Weights of a small image captioner.
Model: 13.9M parameters, 64-pixel images, encoder arch vit, encoder norm layernorm, encoder layers 8, decoder layers 6, decoder norm layernorm.
Rows from block 2 of the image encoder of a small image captioner, named by matrix and row number. Rows with one number belong to one neuron. Each number is 200 + 20 x the weight over its row's rms, rounded and kept within 0 to 999. All counts start at 0. After the name is the row's rms in percent of the matrix's.
After each neuron's rows are labels from the 100 images, of 14976, where the neuron reaches its highest value: "top examples" is what is common among them; "peak on" is the class under the peak. Only what is clearly more common there than usual is listed. The data: simulated telescope pictures of galaxies. In brackets: how many of the 100, against the usual share in percent.
# fc1: MLP up (encoder.blocks.2.mlp.fc1.weight, 480x160), inputs 0-159
# fc2: MLP down (encoder.blocks.2.mlp.fc2.weight, 160x480, transposed), outputs 0-159

fc1.77,036,210,201,221,217,194,233,177,156,199,181,212,196,200,208,229,211,210,176,232,238,192,202,167,207,214,187,187,200,156,208,227,175,196,193,203,196,190,204,216,171,230,204,194,181,190,201,187,206,179,218,239,211,210,216,196,204,171,190,188,178,182,194,235,225,200,214,180,176,200,174,198,177,182,184,185,206,205,223,183,240,215,232,226,206,185,219,205,178,209,231,196,189,225,196,168,234,208,186,242,205,235,222,196,181,251,186,198,171,198,202,205,201,204,216,207,230,194,207,215,212,175,235,213,148,170,229,195,188,201,192,166,203,212,198,197,190,199,185,210,202,238,175,147,206,224,200,207,213,205,216,190,243,185,186,195,220,188,184,208,223
fc2.77,047,188,232,225,229,192,215,197,202,202,279,235,184,201,189,228,204,188,193,207,181,191,181,200,186,173,199,221,200,214,155,174,167,170,179,186,205,187,197,217,188,186,196,223,211,181,202,234,183,215,171,178,224,184,204,188,221,209,203,207,221,172,204,198,200,208,170,223,182,237,205,187,216,222,203,194,174,226,195,228,192,188,209,210,195,208,230,219,215,217,197,206,178,189,186,175,187,169,202,180,223,211,188,203,229,189,162,178,203,204,209,196,208,192,212,207,182,182,224,239,182,201,243,173,192,167,230,203,172,159,232,218,200,215,193,170,203,227,247,226,195,184,178,203,182,198,198,210,188,190,210,182,168,220,188,196,201,200,166,209,195
top examples: merging pair (89 vs 8.9)
peak on: galaxy (89 vs 16.3)

fc1.248,041,177,215,201,205,182,192,149,204,192,203,208,187,193,203,237,228,213,191,233,185,174,197,166,197,221,189,207,206,182,202,183,200,211,204,231,213,207,199,213,156,215,213,197,202,179,225,173,218,226,199,226,162,195,207,207,175,208,202,201,216,153,168,226,225,214,221,191,154,188,173,213,220,182,168,210,218,196,171,183,247,206,208,219,214,169,181,206,189,192,203,176,206,220,208,208,195,191,182,221,231,214,209,179,140,217,230,176,189,205,193,178,189,212,153,214,226,184,219,197,195,207,225,169,205,216,213,180,200,202,200,209,200,180,159,207,197,193,199,211,221,198,157,203,199,228,207,194,211,181,211,195,188,182,170,177,239,189,222,227,205
fc2.248,043,226,194,173,211,220,132,238,197,192,225,209,228,193,181,199,216,195,181,181,204,208,195,222,192,174,204,223,200,241,219,166,212,174,218,190,197,203,196,212,208,210,197,225,218,206,198,228,229,192,198,192,196,196,212,207,211,233,223,180,182,216,194,184,205,214,194,203,203,212,191,189,209,214,211,226,180,225,154,192,216,181,216,186,226,202,236,186,178,207,251,207,188,195,199,176,219,174,193,184,221,199,191,197,251,198,161,206,180,205,189,190,190,193,170,205,174,211,210,197,204,223,188,148,207,179,223,209,201,193,163,192,185,221,182,180,168,252,215,220,204,178,205,184,178,189,186,205,209,196,192,194,186,188,205,236,163,197,148,215,209
top examples: merging pair (97 vs 8.9)
peak on: galaxy (87 vs 16.3)

fc1.445,231,232,187,217,238,253,205,167,199,191,182,206,161,217,203,243,223,212,179,203,188,187,182,171,216,185,223,177,196,207,206,197,231,210,231,221,189,216,214,205,191,237,185,208,177,174,189,222,219,201,183,208,186,238,211,169,205,223,197,210,179,190,178,184,193,191,197,162,205,183,183,164,164,203,224,217,220,189,212,190,203,200,200,193,211,227,203,203,205,137,201,204,172,232,209,187,208,248,231,188,183,191,182,222,198,202,205,191,229,183,225,204,184,179,194,203,192,173,186,200,202,207,204,236,193,209,205,197,210,212,221,217,165,197,224,230,219,192,213,226,242,190,194,185,199,192,202,177,213,184,226,229,166,175,204,189,186,191,205,164,176
fc2.445,177,173,206,159,205,165,219,238,219,205,241,189,200,204,187,206,174,193,202,214,197,238,211,228,170,197,193,218,197,242,182,200,188,172,198,169,204,193,178,181,216,166,205,191,186,217,208,169,228,193,224,180,226,168,181,191,196,196,234,174,205,207,202,227,214,232,195,218,215,245,204,243,207,181,180,195,195,208,172,197,186,154,211,191,188,188,207,204,205,227,189,191,204,188,176,187,186,177,182,174,237,189,204,190,202,230,184,225,172,207,198,190,210,182,170,228,188,219,217,221,203,225,217,151,191,187,194,237,205,191,215,191,240,201,196,183,175,212,212,210,172,180,196,229,209,193,177,216,185,236,199,215,209,217,199,199,198,222,221,207,238
top examples: round elliptical (100 vs 8.9)
peak on: galaxy (100 vs 16.3)

fc1.216,038,221,214,215,209,221,160,194,203,203,177,220,177,196,218,230,198,191,178,195,171,201,194,188,193,226,203,177,191,183,195,212,228,190,189,206,206,216,180,223,196,192,202,168,203,189,190,188,200,246,239,202,179,183,235,186,200,181,187,228,188,233,196,193,184,190,217,193,190,161,206,219,205,182,192,211,219,223,202,205,209,165,214,208,207,224,240,217,187,210,183,231,187,241,171,247,175,162,197,214,207,217,212,197,174,210,198,179,187,195,186,194,180,207,165,203,144,207,206,174,185,245,231,220,208,218,209,190,183,198,236,205,166,229,198,199,198,198,226,197,215,192,193,198,206,156,209,193,251,176,185,222,211,153,184,196,214,203,191,184,208
fc2.216,047,213,190,187,213,183,180,217,179,158,210,178,219,182,180,208,195,181,213,204,203,199,195,222,196,199,160,221,179,206,186,165,209,186,181,218,224,216,197,154,208,175,197,217,195,197,210,207,222,193,160,183,216,181,199,193,157,202,237,170,196,210,241,197,218,225,167,218,199,201,216,192,212,200,217,213,185,200,200,221,172,196,199,148,161,186,171,186,201,177,194,196,196,201,181,203,188,185,187,169,178,196,190,179,217,207,230,191,196,217,170,198,226,205,189,226,209,205,181,188,220,228,146,181,236,202,192,195,224,186,212,190,164,198,177,213,190,224,210,198,164,166,204,191,172,179,187,213,204,163,208,209,200,214,204,233,189,216,187,208,262
top examples: round elliptical (98 vs 8.9); many stars (98 vs 35)
peak on: galaxy (99 vs 16.3)

fc1.302,280,226,164,211,216,249,199,145,191,200,179,221,170,226,206,210,207,207,183,207,196,207,187,212,217,184,220,189,223,192,214,192,225,241,233,221,177,217,226,204,211,240,199,187,192,190,204,233,206,212,184,227,173,238,202,166,188,211,197,210,192,174,223,189,200,196,203,161,201,181,165,192,155,198,215,211,220,197,200,200,191,193,182,202,207,205,221,204,199,151,194,213,202,240,210,198,206,217,207,189,178,203,184,229,170,209,172,192,211,178,219,203,193,161,185,194,180,171,194,203,207,217,205,214,204,224,199,194,218,215,233,214,158,205,204,220,230,203,202,214,245,204,186,165,218,199,207,179,211,179,195,230,167,185,180,159,190,182,211,173,198
fc2.302,286,166,220,153,206,163,219,207,216,205,229,191,206,205,205,194,167,194,201,200,197,215,211,247,163,207,197,206,213,211,197,210,187,201,193,171,195,186,170,208,219,180,203,194,196,205,206,194,224,186,217,185,216,195,167,177,208,191,216,166,210,214,277,231,207,208,228,220,225,218,193,239,189,157,179,212,176,232,185,187,196,149,210,208,189,203,205,205,204,221,214,191,195,186,186,194,192,172,204,184,222,178,217,199,184,245,178,206,185,198,208,175,209,166,165,244,182,180,180,216,200,241,218,184,198,187,211,238,222,202,231,185,163,193,191,184,194,210,202,198,188,190,186,237,207,182,181,206,191,213,196,200,186,211,193,180,200,204,207,216,225
top examples: round elliptical (85 vs 8.9); noisy (66 vs 30.1); bright star with spikes (52 vs 25.6)
peak on: galaxy (100 vs 16.3)

fc1.136,061,229,195,164,188,203,190,167,192,217,175,225,189,203,206,188,211,220,197,214,168,217,173,191,184,215,207,176,237,142,177,198,194,198,211,187,212,219,179,227,184,215,203,190,192,197,185,213,192,242,240,196,198,199,222,178,195,240,190,211,206,202,213,180,183,182,212,186,194,156,205,214,191,174,239,214,216,198,198,209,230,192,193,214,215,205,213,216,187,215,183,214,204,212,174,201,203,218,239,258,217,178,191,212,136,208,192,176,207,183,149,171,176,186,188,201,219,173,208,209,221,218,233,201,220,203,236,201,190,195,210,185,186,219,162,195,177,204,239,207,208,193,192,203,205,200,212,193,178,213,186,213,222,171,168,195,211,190,177,213,193
fc2.136,057,219,197,195,217,226,182,193,196,199,212,204,186,197,183,209,205,204,193,214,214,184,201,205,188,171,123,224,202,199,203,178,210,213,203,215,211,215,234,173,175,190,188,196,189,213,204,200,185,229,188,204,216,199,195,187,164,222,226,181,227,224,262,182,238,221,183,191,213,202,208,236,205,219,203,211,207,192,215,214,203,213,196,216,175,202,190,188,167,162,174,184,204,209,200,187,234,202,221,182,206,187,188,183,218,204,169,210,181,218,189,203,197,182,185,212,195,157,245,222,210,196,219,177,202,157,219,222,216,200,188,184,179,183,191,171,203,213,225,204,192,165,230,180,151,180,226,216,208,160,183,206,229,210,189,222,181,193,171,205,235
top examples: merging pair (96 vs 8.9); many stars (62 vs 35)
peak on: galaxy (68 vs 16.3)

fc1.114,428,243,165,217,207,247,212,176,198,214,204,226,190,204,225,157,188,224,173,184,201,198,207,225,221,185,204,202,251,200,212,188,220,238,224,216,181,198,211,195,205,219,210,194,212,197,208,207,186,192,179,236,182,226,217,163,215,198,189,207,226,170,228,176,197,203,198,151,167,174,156,186,160,195,235,184,195,191,218,183,193,207,198,198,200,200,235,195,211,159,206,190,213,243,212,208,219,216,170,200,197,216,209,218,205,211,159,193,200,195,227,198,205,166,218,209,160,177,184,206,217,182,198,208,191,212,193,189,225,211,221,204,189,189,201,208,227,203,199,228,221,229,175,167,211,196,217,206,178,194,177,212,170,187,198,165,187,188,200,182,189
fc2.114,499,187,188,197,191,183,197,211,195,241,195,184,196,220,238,146,158,208,195,177,214,213,206,243,194,206,207,223,232,191,193,227,182,223,188,179,207,155,167,211,212,162,190,203,234,188,190,190,197,176,212,223,214,189,162,186,229,215,193,172,237,202,265,201,182,199,219,198,207,197,188,228,193,176,198,165,169,199,216,193,206,183,223,210,198,196,215,192,198,184,196,194,195,176,199,210,197,204,201,197,212,186,245,190,194,239,167,206,201,210,206,173,197,176,219,226,180,199,165,219,227,195,213,204,186,210,226,219,234,210,222,183,205,181,225,201,211,207,205,176,207,215,167,226,209,190,179,202,161,236,192,181,208,219,201,177,223,195,184,200,188
top examples: round elliptical (96 vs 8.9); many stars (60 vs 35)
peak on: galaxy (100 vs 16.3)

fc1.400,225,215,189,220,236,220,215,204,207,219,195,202,169,211,231,193,201,217,205,214,172,194,200,165,197,188,233,215,238,205,207,174,218,208,189,246,201,197,202,221,196,207,199,192,183,170,191,194,195,183,173,220,210,224,210,196,223,187,169,215,245,180,159,177,183,205,200,194,181,179,162,180,197,180,228,195,176,191,202,169,225,189,241,184,211,243,219,181,230,187,220,186,205,204,184,213,212,207,186,199,218,220,208,234,224,213,189,178,192,198,207,177,165,190,187,187,150,211,192,193,250,199,200,249,191,199,214,180,225,194,237,193,201,195,240,215,175,213,227,225,213,222,191,186,181,195,192,164,194,175,201,182,178,175,182,191,212,207,199,194,183
fc2.400,184,212,183,250,223,222,194,192,192,208,142,169,176,189,232,185,201,211,208,219,203,212,221,176,213,200,203,193,227,216,190,167,235,185,199,198,210,180,220,200,168,232,220,193,184,176,194,203,178,180,184,210,196,201,211,235,233,177,177,201,220,187,191,172,197,194,190,211,173,171,183,153,203,225,227,164,209,176,209,180,227,207,209,178,190,220,226,195,224,204,209,213,206,164,208,222,188,212,183,202,188,208,183,238,217,193,181,202,193,191,215,197,195,216,204,160,192,226,187,196,223,193,176,249,155,221,185,184,203,200,211,218,218,205,220,222,194,194,192,218,256,194,196,192,169,229,198,192,193,176,214,184,199,197,185,192,223,213,181,179,165
top examples: merging pair (70 vs 8.9); small (59 vs 23.9); barred spiral (30 vs 9.1)
peak on: galaxy (45 vs 16.3)

fc1.198,204,231,193,216,242,244,200,174,201,190,173,202,168,217,205,262,223,208,184,208,176,182,177,160,207,189,222,184,185,193,222,199,221,207,218,219,196,213,213,203,187,229,191,210,170,167,183,210,223,201,178,214,184,237,202,185,196,221,207,214,184,202,168,191,193,192,200,164,218,188,192,169,176,210,219,225,216,195,220,190,198,200,197,199,211,232,200,205,199,153,189,198,158,229,204,186,209,251,241,190,182,192,185,217,183,199,213,198,237,183,218,204,186,182,190,200,189,181,183,190,195,207,204,236,196,214,201,200,203,200,217,223,168,197,229,221,223,183,218,222,244,187,201,182,206,188,202,167,213,190,231,212,168,186,204,187,194,196,198,155,175
fc2.198,194,182,215,185,214,161,216,244,240,209,235,174,185,188,190,220,184,182,193,219,205,236,210,229,169,180,187,220,189,250,169,197,201,162,203,163,208,186,180,182,212,169,200,192,177,217,192,173,219,201,238,173,230,163,187,194,189,203,246,174,193,212,185,229,214,231,178,220,226,226,211,229,202,202,176,204,198,208,184,207,196,170,216,185,186,186,209,207,205,230,199,189,198,185,181,198,177,182,187,190,226,189,208,194,200,215,199,203,180,200,187,190,217,182,168,233,186,221,217,221,187,226,196,153,186,183,187,231,206,194,199,188,241,201,208,186,180,203,201,207,184,176,195,230,182,187,187,222,197,224,196,220,225,215,207,218,200,222,206,199,237
top examples: round elliptical (100 vs 8.9)
peak on: galaxy (67 vs 16.3)